From a checkpoint of a small segmentation model: 29.3 epochs.
Rows from block 7 of a small segmentation model, named by matrix and row number. Rows with one number belong to one channel. Each number is 128 + 24 x the weight over its row's rms, rounded and kept within 0 to 255. All counts start at 0. Numbers have three digits each.
After each channel's rows are labels from the 100 images, of 14848, where the channel reaches its highest value: "top examples" is what is common among them. Only what is clearly more common there than usual is listed. The data: short English words printed on busy colour backdrops. In brackets: how many of the 100.
# convs0: first 3x3 conv (model.mid.2.convs.0.weight, 128x128x3x3, standardized in use, each kernel summed), inputs 0-127
# convs1: second 3x3 conv (model.mid.2.convs.1.weight, 128x128x3x3, standardized in use, transposed, each kernel summed), outputs 0-127

convs0.23:136158147101160128097106166128135128128084122100195122154138115110140107117136107053128111158152138139118131157159142128146060139156144138125141147120132146126170176160101128141110137128166167104108101130137096123125083127129146128068155097149117139165128143111118119138128114151101128120168109117136121182143119128165119128148137117096157118115115140150120136113137097162128137149186
convs1.23:173094128075128117149155152128153128099128097152151155140153116128128143140114128128066128158152068128128159111113112128116128164171128141116128128155076140145067176116081100083114061101117144128140128115098139141128095153156128086116141115128130141108111128140116115128115128156128139128128128153159115113141128139150092140128084153153086186128156128128104115140128142116110128128090
top examples: the letter p (33)

convs0.111:134110096134114158136122091136093108146132162104118118112121134146129101113144142162176196124138207123112123135094139149152101117121151128166135136128117093135129144062134133113147128138146072168112139099128122128132159129169150125164128126117077135110137105110162130111125169113127141143147147124104120146137122145094112072151152115122128122123105120142183158135137150129079124136080
convs1.111:132120142128122117129156128099133171122100128186140150125151109109132136128104188085112107157142095147111131151122139128103128148146123151095098128170147135128108171110122114122122107109109128091166168121115128149097139145140128099082128117161134165115108093175128118153106098144113157083140136128156097133128094125128153150105093174176093186150188147121097114120145148118122133141115
top examples: the letter e (66); the letter s (58); the letter u (43)

convs0.112:186121104100092120120117156128122117122109159149117121134162132096142158138149154138107095128101109128123122156141149185098092132140147134101114115112098156113152128147102114134114132129128135077109087172120133096104127121128181152162128171113107132144136131128120117084151116215118147119156118136122158135166155150151139143098119082139146116134117136169128103122120077160114161162125
convs1.112:122124143128181128102163136097156163118124118171165164128147144099123174103093161087113113138163087137133102114114080121110128128133083132089095135168153140143113160111119128108133107108119131104138143089124169162124135136137123109088105139144149153118128107176114124181132128122114128118144133086152087107117094132149166141077099160160123167128147148128118133149122143098128089128144
top examples: the letter y (47)

convs0.32:109103119153126149128097102156105087173153150079123112115128105138122123111146137164132144128133128122162145101139110119123128129119141106149164156107109127134140130130182114141121178149130130160112131162147109156105149142136159129167128114119112115158128198092114159113167128160162124176119128143105141139112152136096128075153155092069117079091104136133120118112087131156132086134153
convs1.32:164128128112084118138145139128181136098106117146141128137167102128128128128119137128082118147128115137122159151128142141128128176168137150128117128144106138149118165109128075116094109128107128103146136128119116128117116147147109128128128063153128155082115094128128128101111094188128198110138179150137138128164119128190108155106102138147093137128149137115116067112170147128101153142092
top examples: the letter s (42)

convs0.21:128122128112128150117162131155117095082151160097126140142130138132100157104121128145113109106139144135124133133098097119128105118135102205131138139105111148170137114120140082083170146118106112109133207114092145133118162126130080128140101153142139153137103105129113134129133123081124116137158134085087137150146157133095115072080138135133114178130137121137138160161105096114128098142094
convs1.21:095095120101144147111104137136128106110119117125159097172107167137103139120138116141147127118174122128158164128135149086145125124108115106113138142116162124165142129103139139153153115141183201175118118135115133068145111114098092125139119168129166118124170133106116155114186147132151104139139088128129143106090138128119123118129153119117154114158114108150116097128118107152163066118175
top examples: the letter g (57); the letter i (48)

convs0.96:128165128154112142125125080141170129144127116090151118146153131138138071128152143138137144140110154154155220115096125178142116113128158138126128186136099118126186102134101114160130116140118142118128128124129116142128151125171109142117152119111128118128099147142097170139116170087183128150127142092106157128142150129133101104142128115118128080169112114140099076101144121143140140150129
convs1.96:150121128112121089135186128115164134105114128128135150122171121121135128128121184114116128153128098128128134122128137128121102143152128128128128128196128128147090178128115085085100092079111150122128141104116156143107128141150128064095134128135128134108114116143128134121116128135122146094135158128134114128128069108135135148128056170199115187128182128098128128114154164128128128134113
top examples: the letter f (35)

convs0.6:114133133127132142088147132111137128118091138169128121143121154130163144131114167123100070121120134128103120142108113145104104143133105128093131104170103124120120086074073125092110091075118116125146136089087164109132120150137096117128110162120128141088093083146095139090160135199118139100171156163129149128160131151128125145137116144177151133120165139136126118160153139129131143141117
convs1.6:082092133117186133109128130128128131131141119128163136153121153094093168086128131128116109128187102106154101107092097112113128093111090128111122158128156150132135128115138151139163128128142134126128138103128161138147142108102132128122083174134137133150132128131101134194146156088128103128176076089115100083099125136109169128083128131128139128131128129124128135164088116116138065106159
top examples: the letter o (65); the letter k (42); the letter y (39)

convs0.107:143109110119152145119115115135128111081119122102102098138105179165109103118155111116152158106110112145095152153114121123139112134142148141149146150122101110109129155181080146122131131135146099123142158120117131099146074108131112137172119151107115137139162144125152162114131158074107099121140103082087150098105166157140071123095153113096131149113124103139153091186117133164103148149119
convs1.107:120157152140138154123087113170089112159151154105069121086090147149137097161157108166169153088109134122089124151159128113128147128110151088136125092095132105110158105132163157155147163151117098112103115144152099145128134104134144171163128110129127104128135148126132107119110107128134126151118110121115130163101159158107114083163171094087158097124104153147127135105121096136122160126136
top examples: the letter i (52)

convs0.83:156093128140138116141108110157148128162141124095098131127182126133160123133128118095150104155101189159074143169051178161145116101123084150095161141113128135151155137126130115151115144138155114171080113132124146144107198138118119137115125105128098135154128136091142157128126160129086146125119126142126141154128100115104096100168134128130141106134103105135139107138126142154111127128100
convs1.83:144119128130128057159167128087146147111100119145139148128157107128128139109107188106118109164128088128139129111097128128111118139154128138103121151192128109147083165128109102103099102118129128094138128119100149139118127155136128084102128128138128128120112110146128128120121145137103154110144136131135119110128081107128139174128079149204128180128183128119128128119153180078093119128127
top examples: the letter l (58); the letter f (36)

convs0.109:185115101167128111187129123169109119164133125128118130102121118173159119090140103129098128154102138140095140137122144107164156173124138125117098079154084122113142119145136136146147152128130136091136093189156120144121119130135141117136212126068135121120142110123152162127113101159118153158102164132140163128098119129126122132161141101105123119115116119170115117129147144137112175128117
convs1.109:143137179125139136119143104102132162083133160170121146102144103102152157138113161100122119155147098124098116163089096099112123137144113153117125103147177130131118149116135111139099117113100129088162166110128116182113155109144133108091109118192130151139092120162131080171125119128119128095151138110141111135128099135144121148099108150160102168158164205133110130122136145128128131137119
top examples: the letter l (64); the letter s (38)

convs0.27:140115148155150140110164114127148149111103157144113147108109089147144125099136121100160073129148114151120172161140093128132123125109090131130175161123144125145132130105130147141136135109154097116171204085084138158145155074124098118104112145127180132117134088187101121137134088135144107119115106102112110130139101111118101121087140148146119178144147128144152119144112085128133115111118
convs1.27:124137146145148126153079136143065091119160111116113106137127142117112128139155093154129115090154171138147110148127120145141136120097126136146128128072115134120150072136123135136141155164143108167105110124151111113165138105111111171166109128122134122142128155100148138129136130107129096165088097135077164157138192147089100096137174123068140094141102143112128136134111093138129133132107
top examples: the letter s (87)

convs0.123:134140165178169169109126089107136144154106147137126132089122125138144107115114133124122119108124098142104158136102131096106160123124113116125146125134173082111135117137133163144101153114173128091131159104113099156142201082131136167117108145100103128104165120133123097127114093128062096097126101092120120146098113140140149118127151133119147145122140152147183076151129135153128091138109
convs1.123:120152097156110125135095159141100114136145122107133103147121108135105110110161102148105102100122180129136153132133122202143143128122128128134142147093112135131148081142149116142133158153140092153109106172146117106121107129105071163171148128093150123177107146100146161129147106128148106155082129139116168134141189105100120121153167089077131113140095114106119121119108117156117153124118
top examples: the letter i (53)

convs0.9:132128140142138151111144102150159150088085109149128127091147123133181100132128136099113106137093114128137101142096135130136114155146145124144119073175121115100135128122130141120111153118128179053114128182169094108120100157145136128134140162117109120128119145135113115110143114173091131128119140166182114101115121137193114160128139130170103128102158128136115108157135158134111183141150
convs1.9:112118166115162144115160122107135155110124156159134151118134128106117158123114158099121103147183081124134120128100089086092123105113117134105104134166181144125113154123136145145143122109145135104150160091123158181140122106115128100097106148136128143148128104160114122188130128099119108108147103079102097110113096111127170137091100164162150164128157158145134136144097143123137086099151
top examples: the letter n (63); the letter d (33)

convs0.74:143122121131135138152119128142167159115137103093101139117158133138143120136159138114145145138150197118117192118078127167167124116157127120150145121140125130134093142117091155145119146137138101132128128118114094133112190147143152146147154187157077145119150149118144140137136176090067107107144113103122143140164130110150078075140143101142087114104117128140123119112128139138097129161134
convs1.74:151128119149096072142185128098183135121120128128128128135159112128128128128121149128128121162114120142134149128128159128128128159178136157128122128201093128128085175128128093103098085101128144121128136128098120136110120165166128066108135113128128128108120122135136121121121121137128142099128171151128128135128089118148135151114064135183100174128199128107113119114152165120101144137106
top examples: the letter f (45)

convs0.120:142139160165128156106161121110149128150139103131114139124143121124156148107096128060102115134155128128074160140136118090129132128122128153108111116109177134145131131134128097136114111123150117050135149131112102175118201087120126164117121121165145128127122092177126128164084087120099117117133135093119070143121112138144105121108137146139099158128122151116135119165130101087131104128107
convs1.120:122166082158079106155116181128133115116128114110142090163149093136097133122143115141103131128109162131136153134149156184158142126138138126116180161122123129144136112135128128126116133133153119188112096154133107074128083124114069135143135105100116123136152134084131163109148122160142109141089128176099154148154145128135126133153134108121123118135119085127122070112135122161087160147103
top examples: the letter s (66)

convs0.67:127143144132113115127115121139167181171137128096101067148131089128144114094140163103055112172142185155124121147102130140147155161142141135105108126169112134146131170123106082131091172114128130137113119149116124083159157117125118144115161185128120153138113133128141135128133148113139137154106134087170096149128114136121136115114114094099137111115130116181128101116128126159162122156106
convs1.67:153119095118126110128174136120170151094098128137145128144159128121128128128121152095128113137138104145135129127120151128095120128160121151095128128208118140135056172120114104111112094111103160128137128107120128128113128135136128083110128120163135135120119128138096092120142165145120160100151128137150128114128100129146122170107083181207119190120184128128112094128152161128106128121114
top examples: the letter n (50); the letter k (30)

convs0.116:100115160141191155116105086135128124101109128135140132143122178169128106115154128170127106113137128140127075140118105128133111106142104135117072113140125062107131101117128198107138148136110116110130145102128115096091115116131138119114128106080139154095168117123115155093158135101106101121151080126131128116110176146111128117102160097104161116139123153153149110130123123170144119160167
convs1.116:104143131138119130131094093163089089156154137093120124132098142144103116124172093164139129092123128088131120125134118133143165094092134107165145123087134106118160092176161147157157170176127114131094096136170128131139123115117155166166118146110096099160128162097147115129127146109125110168115114125109147122101149106094140086151152093100152090106096118118158134147115090138138128126133
top examples: grey ink (27)

convs0.94:146122109112110132130122157101123128128087157170148119159157149096142158174126173124098112133101115120128110140133136175102092136160136128054104122116141176119110135082094094104087111115115147073128114133087138101115111109109158128158134167150105140133137097132128133108118103206122170128153147153138148109159141141130142133129102106141144090140123128142123094154130123153110151138107
convs1.94:113101117126180115112150145107154150113128095143181143140151136083116162100110157105103086143177087128157106107094079121093117118143059129094114143175136148171112148106128128118131103111142155127141144091120180131132144140121123100100103136143167144123126118154106131170161143107127107128156128105158093103123104124132159132094104153155128146142133129128118128143117132111136090092156
top examples: the letter y (48)

convs0.52:123081152113183136118161140128153125086114106144127145126152144136107153098090128091127099129153082131128152141117117106149132101099126144083122132108154140146138159098140155147138112144178128060143179123112103160147158113100135124147136159157198157153131117158124144142131092112151108146165105101124111127110125133155099128075137125113110170139127148128155140128113087116118103150144
convs1.52:131162110158085116156128135119128115121160109111122089124136122149113125125151115128103120122084176131158128128142125205143135134123173128155157134128100098128133094147128128138128128135121048150127095178128092113128083128144090128137152094092094120162128152104159147085142084122135109128046128172120159151161133126138134130143128119115123120136137136121118106140128128145111145175128
top examples: the letter c (56); the letter i (51); word: ice (34); the letter y (26)

convs0.81:104153122148165143113103120151142143154154128093154158160129109112152128128126156097153156180124207157131167125113144154157110128157145116140161160128119128156132155075092128151155189168128144145128139083128104155117119166155116105132168162106145126106082128135128143118162143101141138140112174117146152157143140142162127092151160116115127164128144127136114140111126120149100117143151
convs1.81:128114135122128116134179134081161147113114128147141142128134129122141128128095185092128121161128093134128133134128128122107115159147128149122128128193128128140087175128110103092116086091115145128161150095121135143111150153148135067098128115136128134088122101140133123128122128128115161075150150116128105122128083136128128169115066149192116198128186128123128128123149156103122128134121
top examples: the letter e (66)

convs0.113:123168139147162129112105144115175145119141096079152109128146123112106085145175183103140152137128130151140133090093170167133121089113160150146124117149147128198141149143118143128087153141119111119109128096117094138125127155096165134142128148105069168128125171098098128120153113113092128131115119103114145154174151112142083103107140109111128106119128128103114151121116128135156111154157
convs1.113:154128118116119075174176143112190128089086121128128138120166128128135136128113144104121128176128110128154136128128160128105107163161128145128128128193085120136054164128128096091101121112144136128136128113104128128094121164168128083119128121128128136111121113136135149113120119145121161097128151158137121128152109110161114169120070152180120181128152128105121128119136154094118128128103
top examples: the letter g (38); the letter y (29); the letter f (29)

convs0.58:142127121125176159076121118138151121122090117118086111131113179168147121137128122122133140121110094146108124122125111069131118118129132131123118135118135110132129143113107163146123166137197128077134140088103154105141111093134128107163125131113101139103167081146122174097124128117105124124147107087136105095089139185137146136108166110092169128137115143148169114171136120175133119137161
convs1.58:123175128127119121126098112171102081149142137083115111115096119148122129148164081160164151092109145111118128107158142136140170105095146101176152126099094136119144104165160155134142158159122117148099108158155104128141128109128151144164146145094096088146142178091114116099129130111137124155083128152118140127119151098104119099168134093109153085102101101125158136149128107141127152116137
top examples: serif (52)

convs0.115:138129147134128155128163157146128152116109157163139097139119155126119135163122210145079065140121125128080083128089146153097091122128108128107133127154118127152128128103077111102128120122134122131120135124097136103132120124144088115146119131162127122107107106145109124107115137193120164128159160149128150085132135164123135132151172119151152126097176126143120108165168134092093128161117
convs1.115:101086128099189144103131127122132132135150136139137135141126150076102176095124146115119105133204100134147120117104095111111123106128104122109128177148156157134136137102141142145145114122145157137152135093135158160154131114104108123100103173113146123148128148143118118187168148094115101112177108075131128094090115123118151126087117147147128149133121111132130146160096120111129079099150
top examples: the letter y (58)

convs0.119:135135128110145152128145139148145145114134134102120110187128151154066091146126137135139146147105084114120142121103097121137098164166138148142130185121117142157149167117173131128132174141133111111124140118105085105129083086123101118149110108140079140115163106113125184116147111091126120152117129119122132100136167158093142102106151075121140118153100110175157114130113127139117147166163
convs1.119:131141128128128144109096101170098088158181159090088122112096142148115104160162084169176152102126152097148135148157143131161126130115141090154124114099117110133147094131157141139140159167145112151097123129160114111137146126110135131168152123095118101121149158104111142102152127109160119164126104133118147149098149132114113097151165104100164084122081109116159127120116104147166133107159
top examples: the letter i (67); the letter p (36)

convs0.55:095138112137114138113138117149096128139138116104125108083102143148107139092157150178111192134128224128118127154117146168165145112108116101128132097116105117153107136117146141119137144111143071156118142137128139114122162163168153153187115190107133128119141128113184103135116151118136109161113155099114137128135146144104134133124146120119128128123091129128162139109122134156103115143079
convs1.55:152128128133127105128163128080174156088115128165140157123153119116142134128085180075121120168123087149128134133128140128117104153168112150108116128172134125133088170120099093115112110106133142100142166098097137145105128151133128083092128105142128148110105101136128123129122114136118152087140145134155110134136081134153139179113086157180122178128180134128107114118156162102111127135124
top examples: the letter f (39); the letter u (27)

convs0.38:175103121147135159113116140150154138128118114093134100145175120117137105128134101116137098141117119120115132164136148096157100105135170155144122135123080151098123137162113134150097153142135106077107149144168091129116102118074135172154128096109124123128145159111125148137128106132108139146138128132128155112102157165207123121098177081096119138133070104140152087147147128138128158152137
convs1.38:149120139099109097187165124106166161122119191146087137105147113142128116122095172121149154164128124145093143128138128128113108126147161135109131119167148119140109152118135119120100128099099106157146148153107137221100106134164128087108128110122113135110128111164136110117120105119118158108136152119106109161135086117158126131111097139170106171126154159141128136144114177128094128128092
top examples: the letter i (49); the letter f (28)

convs0.97:138113095132113126158113102154129123155128136111120098105116152188160115102187148185143175116108230131130169138104147176175160140131128137163121095119115078118145128111131151143113171126128128167104104112118130139100121139155147129149134128103107119125157131129175139115114141115135137165114157115114159127142151145109129109146128118127139109123102134136142150117136138170128130128081
convs1.97:141113134118139103130169128091150156085108140166116147120133097100148128117103160090128094158138076135114131128100101121095111151149106136121119136167160154151102175119115114120128113100120131103161160080121139179101172154134139093093118120171137140118119108158121128137127128145116138079157128130141085121128083121161109154098102160179120168145180155128099119128137153119120121121112
top examples: the letter e (76)

convs0.118:142128101126147113172121104158152095142159147110142128144128117156147110116156105113128087174132137137138116135104129128116141113131150102117117096141063128126118150107117124147136160152140167061134151163171094162115099127150154147137170150137116113137139144147187146119184103121117140150140138135143142129101142097155151112147142118070152119107105133187126107147155112143144120138189
convs1.118:146100155105134121139172135098164163079103127167124179121161122131136153128094168095113112162145115128124128135114116121105111136166128155111113119173135142139088168122105117113104105095129128099154149099098137151099146148161128093090126122168126149116120091166128112128117131120102154094151155127160094127128089118148108157093086165168098173128164156110123136128144162114119118134114
top examples: the letter a (66)

convs0.41:127115141086132157090140119146135137112128093090105120168116149164081115081130113111111137128110099119136139121095121119094093128118152139121118177094132147150140166128156129165124137136153160118128087106126139110120122107119143155172131106140125117128156083129128196118144096115115160157168116070135133109143165140175128110075145110123127163174118097175156128125104117145127108136122
convs1.41:115128149109094113156112092141170128128146176128128090080091118145103110142128128128178177128144140094113129049171121128141139130099144108143150179128122128128128128151190128162128128140128111176112089128128096111143142133125158112128143165103084114124159164128145143077159126114142094128111130107105143127107128069115140137144128128128128128128114130181128135169120128128128094108142
top examples: the letter i (56); the letter s (43)

convs0.0:140125095103139152128198119129120107121139163064112109115141174170097138131123119158125128140110124137131100119155083134128083139138128109138139122200082129126117128136132123094166146124141107124128133102107185101116081193163128090160128124091133131074131104152152131095141133122168112141136115115120113115119128161098113112131133135120141142128121128135139176157125165125104105109121
convs1.0:120125140123132151091104089150118088173124179113131126128089150139166117142155117163177177110151145095077104151170150081159140112128153119148149076107139135110153116134127139136119144146121138171116131148147109114141142101128150152146115166139106102157144147113098067168116128112124152135143111105112161143095128112119111116114168120128165097089108133150147139165125116165148110134145
top examples: the letter i (59); the letter n (48); the letter g (37)

convs0.86:122137118136186157133175088114147128097111112143128146132154178172100138132147113154121112150145110134131101124113106110103080130134085105111091119169105125150101135109128191106159152139099117105112143102088128098120125156112149116118106124126175137111189101156131153117167132125097117148121149140149119113083174108117119163114155124181148161128128112132162134132124146154118129116157
convs1.86:110108155128138137127099108147088083130187121089128114137126157133122106127157107161113165113119150115135114126117107141146176122115154148158146127093123131139146099182151108150161151163142107147112103139158139111145127120111144164167121151146088113151102149089142119099128185084109103151130109113108150104150128128081124089154142112101160107086109123097162138168109085123132103141130
top examples: grey ink (26)

convs0.85:111121128162097135116128114143173127148100128118128096107146138136121115138132139171128177152106199129132176133091115161164118114131146128142115091128115109140104155075130147136127167108124113162139110160104144110102143135171163134157137163106078154151144095090172176107137154105115126152136164111106133131161128121097091115179132105105129090114091129134135149101126144128113133132103
convs1.85:152116122122106097141169128106172128107100128140135134129171115128133118128116161106128122164122128140122152139128175128122110155179128144128128128189115128146082162128116085097092109117121135111140134109115110139099110156128128088122133117128128139088097128153144118112128123133128164096128188169153123121140090105180122177128075159189107170128175114121121120098152176122122149134116
top examples: the letter f (31)

convs0.79:149144126140142114105140138134132117095109128113143128105128140142125095139136165128152157134075106136096096128140165176117128093163159141112106115078110166118128124109086128118118128124140128045147107179108138110119119070139124107126157128171082138143128159141127128128109111195115185109184158125136146095129139127151150128124100130128126128113137115141138117154132107121094172157138
convs1.79:128117119090135138103168128108140158112128116160166149161151137092128146103108158110107079162162067128146106137106089128091120110137099148118128137183121138158091165090128130118128119101136136117155137089108189140124116136131116087098099128124149128125132104158096106153175128117107128110154128128136108104125109104148144156082091164182119165120149119120128124137128155128137084114148
top examples: the letter l (51); the letter y (42); the letter f (25)

convs0.65:114144125160129140125138120137129128141128119117128154110113141151110108151130171101117155154129194164162150128072172157155116128145139158149115184140105109173111149111095139113163130103159075142090108095100117111128161128146128086120159166127100140151128146145175134102123151135073104120139152091128128150172110138128109083115167119116144134146097154154120102102128117104140113128138
convs1.65:156115121119114101122187128101177145084101128128128134117151120128140128134121174100123128159128108147129128121128136122128115134157128159128128133197103128134085183128128107084105108096122122123149134128114135128094128134154128070105128128139128128113128128128122128109128135128117142082128182143128128128128085097168128157123060149202105185128195128122128122114159149110115135128108
top examples: the letter f (46)

convs0.92:109118130107147121112183183161137122130082113112110116159136158130140172113088165114105088133133128128118088127105102124116086160136113142118131113153139115172164113081120096136139117128115140108128098131098140144138195109130116120139115132148173128068128086163116110114132110116163148115168180114145092144142128184128128135139130181157120149139137113134135153163152133128140127129119
convs1.92:123125130130139108185128128128128143102145128144114150158144128083089171104128128115128083128184143141172184115079087158126115128128128147127093148128182143164128128128142128115128128128126128136128128106128115129158112124128094128116128128128154133142110114146164167168188094060122076128108100071114145116155128126144100128087116141128144141146128179092128128139082128113128128128146
top examples: the letter y (29); the letter k (29)

convs0.25:140126128139122131117123139111138135125087142151145115157141154116166169146119158135092078119137136135114116137134150170102084151148128121064120139150128169123110126087070105107085085101120156083128114119086144098105121126137128128146117168141110128109107087146114137112159115216119165113156157147162140121162150130156171147140121129150136113110128131157128120157145119151128158134135
convs1.25:098098128123186123098131144114136144119133107144176153154135157083101167095118144118117090131183092128141104103101085108101117105130069125100107159144156158148128136094131139128150111126141135114130148089128164146160131128108117128108097160139170135135131126140098129185152157106121116128160103091143096087108116135122170128087123149144135140128134127125118139158106128117147075098162
top examples: the letter p (35); the letter y (32)

convs0.88:146119135086161139069159155136160128103110101135071100121129128162114120136130128132118135121111102130106183125113102094175100145139134126131165163119136123119135170119141108155114128129164101093155144134106136078150125121138102124141141122137142139133121088172142139143120068112155169124121130080117108110111104180124089117108139147142119156170102128154154133192106139137103137156134
convs1.88:140148130159117158128107107154114085159141128092098122096093148191155104187144094163142168102114167118095120141188124112144127120128162119159114091103089119110128113154103161109128134136144133151097098136126134084169150130131174137148155137108102099128139148094122105100118141154105128137100117151149165127141128141126104120155146080118147091127109114139147162128107118136152169123126
top examples: the letter o (67)

convs0.24:152156111094163134102125141119172136119084141148149129101110120152100134131128131096144142121102049123149155116169130093115092110131143117149148146115141131143130152124132134137118135134171159080128108128085135133107164113114177126150192136163127140101168105138124124104161107157141144118124120086136084085127135120184140149068138128112139128162112119120175101147115120137114113127142
convs1.24:138106102149118135168120140168106114137154107109118135116114139176128128145125082153110163108098193131140139135138132155144154128128172136159153124115055190130136117158128128128125128147102126146119111145136128078168114147139107126154187134084111098122128145110191135104128107137161128136119141148128171160169138131104107097174128123076118118150107131116107152138117129114123155129133
top examples: the letter n (53); the letter i (51); the letter k (29); word: ink (28)

convs0.13:137128144079117114116187150127143108068174127094121120144159134143068151128126132134087128144119113128138138122118096134133120141139119173129158136118091168170137140152128111129127136129124106137135151105152099123160123145109075142164121117178134135136116103148122162140147059067139146150117166096094114122156154160128112115100118143138105157143122122128142155156116152128087133146084
convs1.13:114157170128116143146117111137130104153128144101150063086106133151134102152140123141147185120131180122142115086202124113167137093118171105149168132136138137111137118129138161146138134132172160160078088131135126112162158109128154134138118149073098088145166157100115128097164112143152118135119123154139147153100135156128103116141143109136149117122117120173142138143115121136154117115146
top examples: the letter s (36); the letter p (33); the letter u (26)

convs0.82:106109110140119128120117114148139134153167106091092142150118110132144128069128118153125173140153162134112151128083116149145104137136141152167094101128108119160114173084099099126180168154118115118113100133133088131116171100181130131165152106121101118128110139087152116128125138100084128151123161107110160128113138147141100084115128091099135084136133113135135158185121087116134138121128
convs1.82:119103142140138128121144084128128128122103157135163172136128193120154123175128154128128125128153089128072102152139131088105128128134128128119114082140133102150115157113111128122128128114127162120128157114128190151119160156124188120113110146148096135108128098159107085126109165168065144123205128094166115118119099122128151134110123145158128134111148134133143136157138154128128088136113
top examples: the letter s (94)

convs0.69:142139100150115132110115157148133128093072141144150101184142152104101111117148142149125139138134141132129133142143152176128116118160108167071142113066140152149118151126118119093093142091120165128115128125099128097116094082124103151155127140179114140143118103111153096128155128168141140119178139109125173120203128138128153128128165123128128103129118100129125124155120065146138147138128
convs1.69:142085116101146102117141180128148143101120084150160110164196140115102172140118139107092126148148112137177175099128091128110128117138118178089139197141082146153096154117128107096128105128151139118128115095118142077128122136156117117116144128145183139104104112139128128131152125106137121119130142098128141128152128123140100128086107140128118152153137068128092141128120128105119099142117
top examples: the letter y (53)

convs0.121:122113156116145128128118128117177103113102100113128127164128176128107128101118127097128148144118071149119139128141145095102128116139137137128089182106137138143128151128142128118128159167132136101118140123139138115087116128139087111129204070163105116149148121137128128128117123128161183144146148108128149127128171155149115117094153119115137146216085113126128102140115103147138152152183
convs1.121:128126114076092070136180128128154128128133128128128116095128103128147081147128143128128140128100151128137156119128160128128118128147141128128147138179117071139097184128114138095115128110122139145140145128096139128128114148178146066128118128065081128110128117128128149100130146124168142112128142168113128141115083101149054156142084128192142144117144126115155128148128150156128128128128
top examples: the letter j (25)

convs0.18:135118129132108133161129127176120128128150196143093119167141122129101119148138157100148115128125120122140135116132146105096118119138109169145173172119125137141105214136166111152144146136128108135114107153128070160107140116114127136108146128141094119088120150126130120126106109117177146210071151148111140130137137114108142116161128106095108137117114128170143110128083112165123128128151
convs1.18:096050097118121151133149149120102123122121101099137105167111184145137128142105146130128140128140160119143118128162132149111113127162119127120148104154097145139104166128102125086132109105182175130128114075096142058128160165114145105118141141115128110097155096107094153095136178151098169112152136141155143117149115135106096134114119153137118138102146116128163128120159148151139097131128
top examples: the letter s (72); the letter u (29); word: list (25)

convs0.4:173136128107121106116108161103127128123107138147148096160125130116146116132128152128137147137097120130111136151164135153130083131132130136133128124103095144124138164112103099127098151139147154061116120176126130078102101068138148118150175125200040117140129130128123138132129088129135171117154153152147149128179166128148134137161123126115150091145128161143138139124128103128132165136157
convs1.4:170105128143128090128188126097181146081110102128153128119169120120139132098106161106105120148127101139129152108106129128108106135169105147117128151183127157128075179116102111088112092096155145108139128098102149135128120160148127065104139101115151141108120109128128135137134128149103138106128161137140111089138109120165145166113090153168096177128161128125122128108144161120128134118129
top examples: the letter p (49); word: lip (26)

convs0.62:166156148140161178096125120104169146137112081154165099126112157151113096121137113130117125127093055123111154112143105090141116130106132113116139133127132111121145143148132169159106145128162149081116121135088125114117125077106126143139139113136128120123159093139122143132111082099126094158140116092126120099105135138196137137101177123132153121136119102129193087146146118152142112148146
convs1.62:114131100114106154163097121166100119159173137075084105118107128170112130136145079157129157103101176114127144142118142142141150128115140122164167138093121144121165103128153138144142149162092094140099099150147125116150135118119122156167144138122132097143150165120151121139121109121161105144113124151096160146138174139108127097144150094078099106126085137150142185129101112137091138139107
top examples: the letter n (67); the letter i (54); the letter k (38); word: ink (36)

convs0.19:128158108120184122112125128116187143143131059122138099129113135143131164154101128128109141128114100124152138160179128109140100138136163136137100148117121106135150197113118121142170158128147128084128130150102150101123126106140110102102179128126107134090129067139160153098132095145182134187130120112165106106118128131170110113100134112098120128137136137134113151160152119139104122147150
convs1.19:130146162099136144119124104134118102142122147107091119100117180168158090197138128150150170111092136128083111089164126106144134133135154115151147077116113112136130117137113128110128128128151152156118130120128158111161150151123177128126132169150074102109128152128094079106120183145099139128141142125165158114119128119119077128173137125128163116073119126123166140145156147139132122116127
top examples: the letter i (56)